Rows from block 2 of a small multi-label audio tagger, named by matrix and row number. Each number is 50 + 12 x the weight over its row's rms, rounded and kept within 0 to 99. All counts start at 0.
Before each channel's rows are labels from the 100 clips, of 14976, where the channel reaches its highest value: "top examples" is what is common among them. Only what is clearly more common there than usual is listed. The data: phrases spoken by 400 fixed synthetic voices. In brackets: how many of the 100.
# conv: width-3 conv, stride 2 (model.blocks.2.conv.weight, 432x288x3, each kernel summed), inputs 0-143

top examples: /aɪ/ (60); child-like voice (52)
conv.232:52 62 49 68 62 47 54 45 42 69 55 53 60 55 61 25 58 73 43 60 56 62 46 32 48 43 39 66 39 63 42 39 50 50 44 35 69 54 52 53 41 50 43 49 58 49 27 37 73 40 42 44 51 52 51 73 72 38 51 45 51 70 44 43 41 64 50 79 55 53 51 55 35 86 47 33 52 51 72 42 55 30 51 57 57 38 53 39 47 46 41 47 72 64 66 38 35 46 47 31 34 60 49 37 38 59 50 34 64 49 58 64 41 32 43 50 36 49 67 42 73 43 75 52 53 62 66 49 41 48 45 34 51 50 64 36 70 59 45 49 51 57 60 53

top examples: high voice (81); clipping (26)
conv.225:50 42 47 52 60 43 49 50 56 54 37 24 58 65 48 43 35 29 50 40 57 47 44 47 29 71 38 46 36 70 51 43 44 55 54 64 58 44 56 48 50 68 65 32 48 37 52 58 45 35 66 40 55 73 40 51 45 39 35 37 50 35 50 49 57 59 62 49 55 49 29 46 23 39 45 48 81 37 69 77 44 66 56 42 32 51 52 60 51 41 50 46 49 55 39 50 47 55 32 61 56 30 59 30 28 51 60 49 36 47 40 69 48 56 59 49 60 53 44 27 56 65 66 32 56 40 81 58 53 69 40 36 48 60 43 52 64 16 45 53 36 48 55 36

top examples: thin (high-pass) (35); /j/ (28)
conv.231:64 48 44 18 46 27 40 45 59 43 52 30 46 53 53 59 52 56 29 73 49 50 33 44 67 51 66 53 60 65 61 55 49 70 54 45 46 60 50 53 52 57 76 50 47 52 71 41 48 41 52 35 40 60 23 56 55 45 46 49 82 49 44 63 44 42 24 42 51 71 56 69 35 50 54 38 59 50 34 47 43 43 50 56 52 56 53 37 58 39 40 51 38 46 50 52 45 37 58 45 64 52 60 30 56 49 43 45 68 28 51 44 39 59 51 53 55 39 50 47 56 58 33 64 39 59 57 49 55 32 64 41 36 50 61 45 52 57 38 45 43 29 46 63

top examples: high voice (59)
conv.165:55 36 36 62 59 66 52 34 42 54 63 54 67 68 78 49 18 52 63 37 41 56 63 61 40 52 51 74 31 33 37 46 27 65 58 56 56 30 51 56 29 47 46 53 48 38 55 32 56 52 39 60 35 64 37 53 45 63 44 66 68 49 43 45 61 76 57 51 48 68 73 44 44 40 47 51 56 44 40 43 60 58 56 24 50 46 41 73 40 61 41 21 33 62 58 50 58 62 44 45 36 53 47 38 43 64 56 50 60 37 35 41 51 34 49 63 30 38 41 51 54 53 51 71 55 66 35 39 53 45 52 45 47 46 55 46 70 45 34 62 62 38 40 59

top examples: /aɪ/ (90); low voice (53)
conv.330:56 53 54 43 47 47 30 62 26 66 43 39 36 33 50 56 52 27 29 49 55 47 58 38 61 75 12 73 32 49 54 73 43 44 46 60 56 55 55 58 44 27 38 52 48 50 44 48 36 46 33 50 55 48 42 59 51 58 50 70 58 47 36 51 42 58 48 58 58 67 39 54 57 47 68 59 63 64 51 35 67 56 51 61 30 42 49 63 34 48 56 39 35 46 42 58 48 40 59 28 44 38 41 60 43 36 72 68 65 43 51 69 63 54 31 63 51 46 50 51 45 39 57 59 71 44 52 51 43 46 37 49 38 68 33 46 62 51 41 44 58 49 49 56

top examples: /d/ (86); /ɪ/ (71); /h/ (51); /j/ (29)
conv.55:51 46 33 52 37 54 57 39 63 30 40 43 67 51 41 41 69 46 63 51 56 55 34 64 51 56 55 48 57 50 58 49 51 42 67 30 45 60 61 57 64 56 62 40 40 28 57 51 51 65 38 45 60 56 70 51 32 55 42 65 39 48 52 32 50 46 25 38 23 61 61 44 35 52 50 38 32 48 54 50 55 45 41 52 52 58 48 49 70 34 59 51 46 56 45 60 56 38 53 56 54 51 51 55 41 63 50 44 14 51 39 47 42 49 53 65 43 38 69 51 37 49 50 76 52 36 51 29 58 49 52 51 55 47 70 56 62 37 31 88 41 48 59 65

top examples: child-like voice (81)
conv.103:48 52 59 51 42 23 68 54 50 50 51 62 42 28 32 41 60 61 71 48 16 43 43 41 59 19 37 30 45 49 46 49 55 46 54 32 54 52 47 51 33 56 55 30 52 49 52 66 35 36 56 41 61 50 52 41 66 53 36 37 60 54 38 47 33 57 50 60 48 49 37 26 49 36 44 43 30 35 66 58 74 34 46 35 45 51 44 54 28 29 78 44 40 38 31 58 31 42 59 62 45 19 42 38 69 43 61 54 52 34 37 46 49 66 48 48 52 43 39 53 75 48 38 63 47 35 37 49 53 62 54 38 52 38 54 28 48 58 43 53 59 26 50 42

top examples: /s/ (100)
conv.400:48 48 71 58 41 68 49 43 80 44 39 48 22 51 42 64 27 46 74 43 70 50 38 54 42 60 14 57 85 54 35 69 56 50 61 61 62 46 47 51 57 47 40 54 45 54 52 58 52 52 60 51 39 58 51 54 69 54 64 19 36 37 42 43 77 77 58 51 43 74 56 36 63 27 29 48 74 34 58 64 43 66 54 50 61 49 41 33 54 61 36 73 53 42 63 48 50 41 38 45 49 41 44 53 45 45 56 37 34 43 54 45 49 42 45 44 58 89 61 62 57 58 24 44 59 56 53 51 46 66 37 41 49 55 54 60 38 58 51 59 60 47 70 42

top examples: /d/ (100)
conv.72:60 51 46 46 36 45 81 61 45 37 54 45 39 52 49 63 55 48 77 49 68 25 42 36 49 60 21 43 28 30 64 38 24 47 59 40 54 41 46 47 61 63 46 62 58 39 44 51 48 45 50 53 67 36 50 50 36 47 43 52 51 51 53 40 64 43 76 21 42 41 44 43 61 30 63 55 60 55 36 59 21 46 44 39 26 49 45 38 52 37 41 47 58 37 55 61 53 52 70 53 65 53 40 63 51 49 40 52 44 36 51 40 50 54 54 49 50 39 54 51 62 55 63 51 53 56 58 64 46 53 60 25 60 39 46 47 51 40 61 45 36 52 64 64

top examples: /d/ (81)
conv.99:37 54 53 51 55 49 57 55 61 48 37 46 48 69 40 43 56 55 73 49 44 36 56 48 32 37 68 59 35 32 56 45 48 47 73 47 69 56 37 37 45 48 53 46 39 41 42 78 47 52 42 45 57 40 50 44 49 50 63 45 45 47 50 43 42 63 50 54 49 59 61 45 41 56 64 39 52 39 59 42 21 53 39 30 46 50 68 43 45 59 33 43 49 44 71 42 64 52 57 53 57 26 59 51 49 53 50 49 56 48 46 40 58 53 67 48 31 38 51 42 50 23 42 67 58 36 55 46 68 76 55 37 40 76 44 46 47 54 74 54 32 41 69 44

top examples: thin (high-pass) (37)
conv.209:49 52 51 51 54 43 38 69 55 40 87 46 58 57 62 50 51 38 61 50 64 22 52 55 25 53 52 53 51 52 44 65 52 53 87 44 45 68 66 52 42 55 40 45 36 47 16 52 49 62 42 49 35 55 31 30 64 47 54 56 34 43 52 34 50 25 54 70 55 47 74 52 53 63 56 56 34 83 43 57 50 43 49 61 34 41 51 49 71 50 46 64 30 46 42 53 69 44 39 62 46 52 64 71 77 48 56 57 57 59 46 36 47 35 59 28 33 44 24 49 44 50 60 40 60 52 20 38 48 41 50 47 44 63 55 41 59 43 48 45 77 52 77 50

top examples: child-like voice (91); /æ/ (82)
conv.290:41 44 58 42 54 50 51 29 49 54 26 53 45 46 46 47 74 53 31 50 45 55 63 50 20 52 47 49 58 41 49 70 58 67 48 58 50 59 46 58 29 40 70 47 61 39 58 57 57 48 65 59 72 34 48 52 71 40 49 44 51 62 52 51 42 50 33 66 49 59 46 36 43 55 34 50 34 20 63 48 36 37 46 52 68 49 38 37 37 44 44 53 77 46 57 71 46 44 59 59 42 20 54 32 27 62 52 61 56 39 56 58 33 65 56 40 62 70 59 29 44 47 44 50 52 49 38 53 33 70 46 65 46 53 46 57 52 50 45 61 58 53 37 45

top examples: child-like voice (53); /z/ (52)
conv.54:46 53 47 63 46 49 54 44 65 58 39 51 49 57 52 68 43 41 64 35 86 49 43 47 34 48 00 46 43 40 29 73 61 58 59 62 55 63 33 42 35 52 42 42 36 40 34 56 37 62 64 46 46 52 42 54 36 41 51 41 38 62 28 55 62 43 71 40 58 54 50 63 63 52 45 56 41 41 40 62 38 51 48 51 49 32 60 65 58 42 63 64 66 52 70 44 49 35 51 52 53 58 50 59 57 48 39 59 38 49 33 40 59 68 59 36 56 49 32 59 45 39 54 43 40 70 75 53 43 65 47 35 55 38 66 64 63 43 62 47 56 48 45 53

top examples: /eɪ/ (57)
conv.354:36 53 72 40 68 34 61 46 31 24 51 46 47 37 57 42 22 50 48 58 50 29 24 46 73 49 51 45 74 63 58 62 49 61 49 46 34 29 30 47 47 58 62 34 52 60 54 31 55 28 44 19 43 66 55 52 38 53 56 69 47 57 56 44 51 67 43 53 82 65 48 56 69 32 49 30 58 73 50 65 41 52 50 53 60 39 47 52 39 46 67 60 57 78 47 61 35 40 48 56 38 59 53 50 54 48 56 35 32 59 28 28 45 56 50 41 37 61 40 36 71 57 42 29 27 39 66 54 46 54 56 45 46 44 58 38 43 26 57 43 58 31 45 61

top examples: thin (high-pass) (91)
conv.306:51 32 61 56 46 34 46 72 53 47 61 50 40 44 55 50 55 40 41 44 55 36 49 46 39 52 54 38 44 52 53 58 36 70 41 50 50 43 49 38 44 65 64 51 47 38 52 53 52 67 40 47 45 48 46 57 42 52 53 56 32 54 46 37 45 33 70 62 50 48 53 44 85 50 66 45 72 47 50 42 70 42 60 53 54 39 59 64 45 28 52 44 72 43 44 49 48 53 43 53 57 44 73 40 52 45 46 65 35 58 39 39 46 68 51 53 72 90 38 42 36 51 53 52 49 39 58 53 58 49 71 62 56 53 58 45 58 42 44 52 54 27 57 51

top examples: /ɹ/ (89); child-like voice (80); slow speaker (42)
conv.224:49 34 40 55 39 48 44 52 42 59 42 17 80 42 34 56 43 48 62 58 51 39 54 24 56 60 77 73 42 53 43 55 29 36 33 53 51 44 74 33 32 33 28 47 50 57 48 52 99 47 39 53 39 50 42 59 48 24 75 44 54 49 40 49 42 48 53 59 40 51 65 54 37 40 42 62 53 60 48 47 24 53 42 45 56 67 43 47 54 44 37 40 41 69 48 53 45 41 38 56 36 30 58 40 59 61 71 63 46 59 24 40 51 46 42 43 58 45 62 62 60 43 75 34 49 45 53 59 51 31 40 58 51 45 48 34 34 62 53 42 57 65 69 47

top examples: /ɹ/ (99); child-like voice (48); /dʒ/ (36)
conv.73:64 46 53 56 53 50 74 43 48 62 33 52 37 51 42 46 21 34 65 57 55 28 36 36 73 78 66 48 60 47 54 62 35 59 55 41 51 46 46 59 54 54 43 48 38 77 59 43 38 28 55 61 65 56 56 63 41 69 33 34 40 62 42 32 47 72 50 48 37 65 68 57 43 52 56 60 65 39 35 52 34 68 29 55 53 45 58 36 62 50 53 46 47 46 60 62 40 80 44 71 37 47 74 62 49 44 47 45 56 59 40 64 52 40 35 58 31 41 69 40 49 53 36 65 55 33 59 52 61 59 40 59 50 82 59 62 38 55 73 48 25 70 61 45

top examples: /s/ (88)
conv.260:55 46 78 70 58 50 45 57 54 60 40 37 44 49 39 56 42 42 45 56 70 48 59 47 65 49 33 47 72 51 47 59 50 31 46 39 57 56 24 35 43 62 57 39 67 43 53 36 37 32 43 60 50 41 27 50 24 63 57 37 59 53 62 46 61 47 63 52 57 37 62 49 56 44 67 24 41 42 42 49 75 57 41 60 47 54 58 64 46 51 29 46 48 41 62 59 54 24 41 59 33 41 64 62 33 38 45 51 65 44 36 63 42 46 56 43 30 56 55 62 44 62 65 44 40 57 43 36 34 59 50 36 58 59 44 70 64 50 60 56 37 57 49 59

top examples: /i/ (80)
conv.34:35 50 35 59 63 33 35 54 37 62 56 51 14 54 60 42 50 83 45 60 43 62 50 42 51 45 25 86 32 63 32 40 40 60 40 42 35 53 62 64 46 26 55 50 62 46 61 49 73 44 44 45 36 42 56 49 64 43 31 40 52 50 16 54 57 46 59 62 63 54 33 69 41 72 49 42 63 31 60 39 57 38 62 46 48 46 50 65 49 29 61 53 45 43 30 60 30 36 51 43 41 49 46 41 45 51 45 43 62 29 68 45 55 44 43 55 40 59 65 64 64 49 63 40 32 44 52 52 38 03 52 54 41 55 31 50 48 48 53 39 55 47 46 51

top examples: child-like voice (70); /ɑ/ (62); clipping (40)
conv.200:56 34 58 47 67 36 49 49 63 61 45 69 29 52 49 27 59 47 49 32 54 34 34 64 08 58 62 45 61 26 40 48 53 65 39 72 57 41 29 62 51 28 45 34 55 46 48 37 47 56 66 62 52 74 63 69 65 74 43 48 63 57 37 50 50 48 35 52 39 44 45 52 61 59 49 58 55 44 89 45 43 47 59 45 42 47 49 73 61 52 60 43 60 51 38 62 34 52 41 42 47 39 40 40 45 40 48 33 56 68 60 48 46 48 38 44 43 40 36 54 47 43 66 47 47 41 61 22 40 41 47 40 60 41 18 43 31 63 62 57 41 46 40 55

top examples: /d/ (84); child-like voice (58); mains hum (42)
conv.388:61 75 36 30 60 38 67 36 27 50 56 47 62 48 36 31 77 53 36 44 51 34 60 49 40 50 26 68 41 43 59 27 50 31 51 52 59 42 58 32 51 68 34 58 56 70 49 52 50 54 47 52 52 63 45 41 60 33 37 56 34 48 38 48 57 53 47 46 46 23 47 43 47 38 57 42 69 43 56 41 50 44 32 29 70 53 70 82 44 38 64 57 48 60 63 53 40 51 45 37 45 51 54 48 58 44 62 49 41 54 35 36 42 66 63 46 39 35 61 42 50 49 52 49 48 66 53 44 41 49 57 59 51 47 45 31 32 73 61 56 27 41 54 47

top examples: /aɪ/ (88); high voice (60); muffled (low-pass) (28)
conv.80:41 65 60 47 64 49 20 45 46 63 50 55 42 50 49 49 79 49 47 70 49 34 39 42 48 45 69 27 64 64 56 67 33 32 59 43 42 55 47 41 48 56 57 50 67 58 65 45 51 28 41 65 72 46 49 51 41 50 49 51 49 42 37 55 42 64 47 68 52 65 33 48 43 66 63 37 40 39 33 42 52 59 43 47 58 60 39 35 31 44 45 51 58 37 51 40 22 50 64 49 51 41 41 70 30 39 45 59 47 37 65 71 33 49 52 57 57 29 43 38 40 72 37 51 58 50 35 42 42 38 44 57 45 66 60 54 58 36 43 68 41 43 33 43

top examples: /ɹ/ (98); child-like voice (77)
conv.410:54 43 74 83 41 40 53 51 65 51 47 45 61 59 63 36 70 64 62 84 58 34 60 49 66 61 32 51 63 76 34 51 44 51 39 63 62 50 54 47 56 34 38 40 43 50 31 41 52 56 56 56 44 53 33 70 53 37 66 61 53 55 28 34 64 66 52 44 61 55 46 41 55 39 37 56 48 35 58 38 35 54 35 80 61 61 46 50 54 57 34 70 36 59 43 50 58 48 42 57 59 54 55 27 33 54 21 41 45 55 32 45 43 47 38 42 42 45 49 33 72 33 55 53 71 40 35 58 50 29 52 42 43 36 65 48 39 52 55 45 47 34 53 46

top examples: /i/ (77)
conv.162:28 63 44 49 40 55 54 72 38 53 27 42 37 79 40 43 49 55 41 61 54 53 59 52 37 56 63 70 50 46 63 30 60 40 48 58 43 33 47 47 69 49 42 59 52 56 43 34 54 30 27 40 34 33 61 43 31 49 37 45 29 49 63 53 40 52 50 57 75 61 60 51 55 64 79 60 53 37 56 42 37 41 48 28 61 65 62 70 30 63 37 37 46 61 39 43 53 47 60 32 46 20 45 45 43 24 63 43 47 68 48 54 28 46 41 58 44 39 54 34 51 43 67 46 65 56 60 51 46 57 55 60 55 40 23 36 40 43 39 33 49 65 45 37

top examples: /ɹ/ (88); child-like voice (68)
conv.403:57 31 61 52 34 63 56 46 50 79 67 79 62 26 47 46 50 63 69 84 54 55 62 53 73 65 60 66 55 41 42 51 59 59 64 46 31 71 36 43 53 27 33 43 12 38 65 48 53 79 59 40 41 37 31 50 52 30 44 69 64 38 37 71 44 55 53 42 36 48 40 48 46 57 32 45 62 51 50 47 36 58 46 50 68 59 46 65 50 56 28 55 40 51 51 42 47 35 42 63 54 42 53 63 55 66 44 20 39 57 29 64 49 65 58 68 48 49 70 49 45 65 41 40 46 59 38 79 55 43 45 50 76 55 57 56 40 49 37 66 35 64 48 60

top examples: /æ/ (68); child-like voice (63)
conv.405:62 51 48 48 44 40 58 25 52 66 54 54 49 54 33 54 46 36 65 51 49 45 49 42 46 54 62 47 45 38 44 62 49 64 62 47 68 52 52 36 39 59 26 24 40 36 67 57 66 62 57 46 50 62 39 59 47 34 57 42 65 41 63 45 36 42 59 70 39 55 36 61 32 57 62 12 56 49 59 59 56 64 39 53 44 42 62 55 34 55 50 41 62 52 69 46 84 57 58 51 39 58 43 51 51 75 48 67 37 46 61 75 47 38 30 38 53 84 38 79 52 34 66 48 52 57 40 50 34 51 40 60 67 49 51 66 55 48 38 49 40 57 77 39

top examples: child-like voice (47); /ð/ (35)
conv.37:50 24 35 81 36 51 56 35 42 59 62 40 57 51 48 46 55 33 58 44 40 42 46 40 53 43 44 57 32 50 42 41 57 63 42 51 56 38 56 59 52 64 59 61 58 32 69 50 26 27 31 59 44 69 50 52 31 52 62 38 67 24 53 46 62 59 77 59 51 54 60 61 35 56 58 45 51 51 54 49 50 36 34 61 50 44 34 51 73 49 56 62 55 41 43 27 45 39 26 45 52 49 40 50 37 60 51 33 39 56 61 54 49 59 68 51 55 46 48 47 45 53 48 54 67 65 59 53 56 46 57 49 68 68 40 54 61 61 37 64 35 90 42 46

top examples: thin (high-pass) (33)
conv.418:39 35 55 35 41 42 53 55 54 50 74 49 64 40 52 53 65 59 46 52 60 33 38 63 42 52 27 58 33 57 51 64 60 55 43 54 61 39 47 37 65 40 44 44 16 35 53 44 38 72 69 52 61 51 38 19 51 57 58 44 30 39 37 55 38 53 43 60 42 48 49 55 46 48 38 63 42 47 37 43 41 54 68 53 55 58 70 51 69 56 27 56 71 56 59 68 58 63 74 50 53 41 64 38 40 50 53 42 62 59 56 65 41 47 43 50 50 34 59 52 51 51 41 69 50 65 56 37 45 49 48 58 49 28 51 78 57 42 35 49 35 44 57 54

top examples: thin (high-pass) (41)
conv.274:51 73 69 58 55 47 44 30 57 41 76 54 38 54 58 60 70 48 39 71 57 45 37 56 49 38 72 64 48 61 32 48 43 56 58 42 57 65 47 66 47 53 55 60 39 44 31 78 45 50 49 65 51 58 56 79 62 67 60 48 65 49 50 56 57 45 40 39 47 62 57 46 56 54 53 49 54 36 26 56 35 52 69 45 46 34 51 46 47 53 55 62 46 50 43 26 65 76 39 42 54 42 50 45 68 38 78 41 68 43 68 49 58 62 41 51 45 39 44 76 52 33 39 59 55 60 58 56 58 51 69 70 63 58 66 47 25 59 56 65 59 59 87 52

top examples: thin (high-pass) (92)
conv.425:62 64 55 41 65 58 43 46 53 60 45 49 37 44 27 55 51 32 52 57 44 49 51 30 49 47 44 55 34 50 57 63 46 45 79 56 53 49 64 43 59 58 66 35 31 49 64 53 57 67 15 46 42 71 52 33 48 64 43 54 52 56 43 44 51 59 49 62 51 42 70 54 62 46 43 62 70 59 58 59 39 42 37 45 62 40 61 60 36 41 60 69 57 53 64 53 37 45 38 56 47 59 52 64 60 43 66 40 55 36 49 49 47 55 47 45 31 33 52 56 55 48 38 58 46 48 37 45 50 45 43 40 53 61 59 45 65 55 43 55 48 43 58 54

top examples: /aɪ/ (58)
conv.25:53 46 51 27 80 72 62 63 52 67 56 51 29 56 41 51 50 35 49 59 38 40 62 53 60 42 48 50 44 67 37 55 48 37 62 56 56 41 46 48 56 62 67 73 41 41 71 50 26 41 66 55 62 48 45 67 70 47 52 50 72 49 24 32 64 34 53 41 51 42 52 45 48 28 69 57 63 47 48 31 64 61 81 54 57 49 42 40 37 50 50 46 35 47 63 50 25 67 65 69 49 55 44 45 40 43 63 84 52 44 70 64 34 62 64 53 41 50 53 54 63 54 52 43 54 41 48 35 39 63 52 49 60 58 55 53 44 51 63 51 51 26 56 51

top examples: /i/ (92); child-like voice (80)
conv.83:56 40 42 58 81 39 43 37 60 56 44 69 60 36 57 43 36 70 54 43 43 46 32 47 51 44 18 42 34 51 67 45 32 34 43 41 45 20 52 65 36 50 40 51 49 77 71 41 61 47 28 35 48 56 65 72 28 48 53 46 35 25 42 57 57 58 61 43 49 63 53 47 61 37 68 59 55 35 43 57 35 70 58 52 29 41 60 36 42 48 71 69 48 29 51 32 58 50 66 50 63 59 33 35 51 63 44 50 70 63 47 41 44 49 38 51 34 45 54 74 58 42 48 43 56 48 48 35 63 37 49 41 55 51 40 38 40 51 56 27 44 42 56 47

top examples: /æ/ (81)
conv.376:31 46 52 38 46 55 67 63 40 58 48 36 60 66 45 46 70 55 42 73 61 59 64 48 37 43 58 68 53 40 38 41 51 54 32 31 61 48 72 43 54 71 59 23 51 53 38 53 38 54 60 64 65 62 54 65 54 50 42 47 79 29 50 23 55 51 47 37 50 61 45 38 47 29 48 44 56 40 67 58 41 39 56 50 52 32 27 50 66 46 29 57 26 62 51 72 32 37 44 50 66 43 57 41 52 44 62 44 77 54 64 56 26 59 61 48 51 36 29 51 37 49 58 55 65 53 58 28 76 44 42 57 48 71 57 74 68 27 45 46 58 58 53 42

top examples: /aɪ/ (76)
conv.416:37 63 63 34 60 36 23 37 63 69 39 56 44 47 54 51 68 47 38 56 31 49 55 56 55 29 47 50 50 59 61 61 56 53 57 63 38 56 61 54 36 59 46 52 70 34 57 41 50 41 49 46 50 41 33 46 40 68 56 52 42 30 47 60 44 66 49 46 68 70 31 44 53 31 45 56 51 51 39 47 34 27 54 76 36 35 37 40 32 21 58 53 34 27 34 57 44 53 48 47 52 64 58 45 38 26 42 52 51 47 44 57 30 45 46 43 47 33 41 43 25 59 49 44 47 50 52 55 47 38 38 53 49 44 48 27 39 49 51 38 68 29 37 46

top examples: high voice (51); /aʊ/ (44); thin (high-pass) (39)
conv.307:88 53 51 43 49 47 51 53 33 56 58 49 62 35 27 67 53 51 52 14 31 39 75 33 51 59 62 42 48 48 47 53 47 34 46 38 65 50 37 60 51 30 59 45 65 40 43 56 58 64 42 58 60 45 35 51 70 50 40 68 46 63 57 55 50 44 36 45 56 61 57 59 57 43 61 63 40 53 47 68 58 61 43 47 54 33 57 39 54 52 55 64 45 40 68 49 43 49 40 35 44 29 46 74 58 36 64 62 59 46 56 57 58 49 36 37 43 58 52 31 70 56 37 42 61 56 39 72 59 65 40 44 43 63 37 56 42 62 47 45 74 32 50 43

top examples: /s/ (81); child-like voice (74); /æ/ (65); /ŋ/ (40)
conv.23:51 46 61 64 46 56 51 51 57 77 62 22 55 43 54 55 50 34 58 62 49 56 36 49 65 47 46 69 53 60 81 46 37 62 72 33 49 42 40 69 54 47 29 45 67 61 54 61 58 56 51 47 62 33 42 63 51 30 31 51 23 46 57 55 41 51 62 48 44 53 38 44 65 37 43 65 34 43 75 59 37 36 50 61 52 37 69 35 59 42 43 37 50 59 61 40 62 60 57 57 34 64 41 47 38 40 52 48 38 42 68 43 23 63 73 35 55 65 50 52 30 74 54 50 62 44 43 46 51 44 60 58 51 68 52 40 61 51 29 50 55 63 39 57

top examples: /s/ (83)
conv.152:52 47 43 48 43 65 71 44 52 41 33 46 35 71 63 45 55 45 28 49 71 53 52 43 36 48 39 65 37 38 36 57 39 76 50 62 53 37 71 43 61 63 62 22 39 39 49 37 31 41 34 43 51 62 44 52 46 27 52 52 50 48 55 56 37 52 67 57 61 56 65 44 27 57 61 54 40 56 47 42 69 60 40 48 81 53 75 46 46 71 42 28 47 26 40 46 48 42 40 39 62 52 39 48 54 51 47 42 41 43 38 67 46 65 62 62 65 56 45 39 29 59 59 35 53 51 46 43 49 47 70 49 59 49 42 39 36 56 45 34 21 69 63 28

top examples: /eɪ/ (57); child-like voice (54); mains hum (38)
conv.264:50 62 50 45 55 39 46 52 42 61 65 48 37 43 37 34 64 57 43 43 42 59 48 49 61 36 27 66 46 39 58 49 48 56 40 47 65 50 68 39 53 68 60 40 41 44 57 51 22 32 42 53 33 55 51 56 79 49 45 39 65 48 31 38 63 68 51 55 56 54 56 42 43 44 51 72 61 43 56 32 57 31 54 56 45 44 52 48 56 62 55 42 64 51 24 36 69 45 52 42 54 62 44 43 46 48 56 35 64 23 55 45 59 72 35 49 32 47 48 37 36 70 31 45 61 46 43 56 45 42 41 52 60 51 31 66 40 45 46 40 64 28 29 52

top examples: /d/ (93); child-like voice (56)
conv.84:48 52 40 65 55 40 45 50 56 06 59 55 47 41 35 64 57 46 39 38 30 45 49 44 65 53 57 48 52 48 43 53 63 26 50 38 46 51 61 62 55 38 43 40 27 54 74 45 70 45 26 48 70 62 74 47 20 36 48 76 60 57 63 72 32 55 61 55 42 47 56 43 48 49 56 46 32 54 44 54 79 54 41 71 41 35 32 39 46 64 50 51 40 49 53 55 39 49 55 48 23 52 53 45 46 63 57 52 55 59 46 43 36 58 54 49 44 89 38 61 65 55 50 66 49 47 67 55 63 58 54 43 58 40 50 46 45 43 44 54 34 28 67 52

top examples: high voice (71)
conv.277:62 36 49 49 50 57 70 39 77 69 49 48 45 52 40 52 65 47 54 44 63 41 39 37 39 33 49 66 54 41 24 47 48 74 55 52 61 65 49 51 46 34 26 36 47 53 33 60 56 59 75 43 43 44 40 59 38 38 20 42 58 46 65 38 37 47 31 60 28 41 48 50 56 36 53 57 31 52 36 57 43 61 49 55 46 39 40 38 49 51 43 58 29 64 54 62 50 53 56 58 67 49 55 40 45 60 59 52 45 72 48 49 52 42 50 62 67 73 39 52 57 33 54 51 75 29 58 51 53 72 22 33 55 72 46 53 61 33 68 61 67 35 60 59

top examples: high voice (62)
conv.250:53 54 34 52 40 35 53 56 37 58 41 39 39 68 36 47 51 36 34 61 64 46 65 51 25 69 40 46 54 45 40 41 51 56 62 54 36 40 30 64 22 57 50 29 29 73 27 35 53 43 40 55 83 52 30 50 36 55 48 64 48 41 44 39 37 59 58 53 71 61 52 43 55 47 57 59 36 31 38 46 65 45 63 37 43 70 44 42 26 53 51 50 67 70 36 45 56 32 53 36 70 56 40 46 52 28 63 52 65 51 26 33 64 57 58 74 43 42 49 31 44 29 52 45 44 58 62 59 53 54 47 68 43 40 55 40 43 45 49 46 55 50 30 40

top examples: /d/ (85); high voice (54); mains hum (31)
conv.342:64 50 62 57 48 56 40 63 47 52 64 56 49 58 51 39 41 81 51 59 71 09 43 65 53 54 49 60 37 34 62 50 47 53 47 49 58 42 46 48 52 41 38 42 59 68 55 45 41 55 47 61 46 62 46 49 71 33 41 28 22 58 24 49 48 67 44 50 28 40 82 39 56 63 61 44 56 48 43 51 47 69 49 32 54 48 47 64 61 53 52 54 55 45 42 47 51 63 21 45 52 67 80 45 47 49 52 49 44 44 28 52 39 62 23 54 59 48 49 62 39 73 47 59 54 41 58 64 58 56 41 54 61 37 49 61 59 42 56 59 57 55 26 63

top examples: child-like voice (54)
conv.360:42 27 59 81 34 44 46 36 59 60 37 50 57 69 37 38 46 53 36 44 33 64 53 48 57 39 49 16 62 48 53 39 59 52 51 64 46 45 34 39 59 57 59 31 71 48 40 30 48 54 47 44 52 66 26 44 28 74 37 53 53 42 53 24 51 51 59 54 55 50 45 45 54 61 31 62 52 52 57 54 44 43 51 61 47 44 39 68 51 53 30 28 39 78 50 37 36 41 46 47 64 53 71 64 59 26 51 67 53 63 26 44 48 66 57 67 46 62 52 27 75 52 41 57 43 42 51 40 50 33 45 62 49 44 47 46 44 67 47 72 48 47 53 43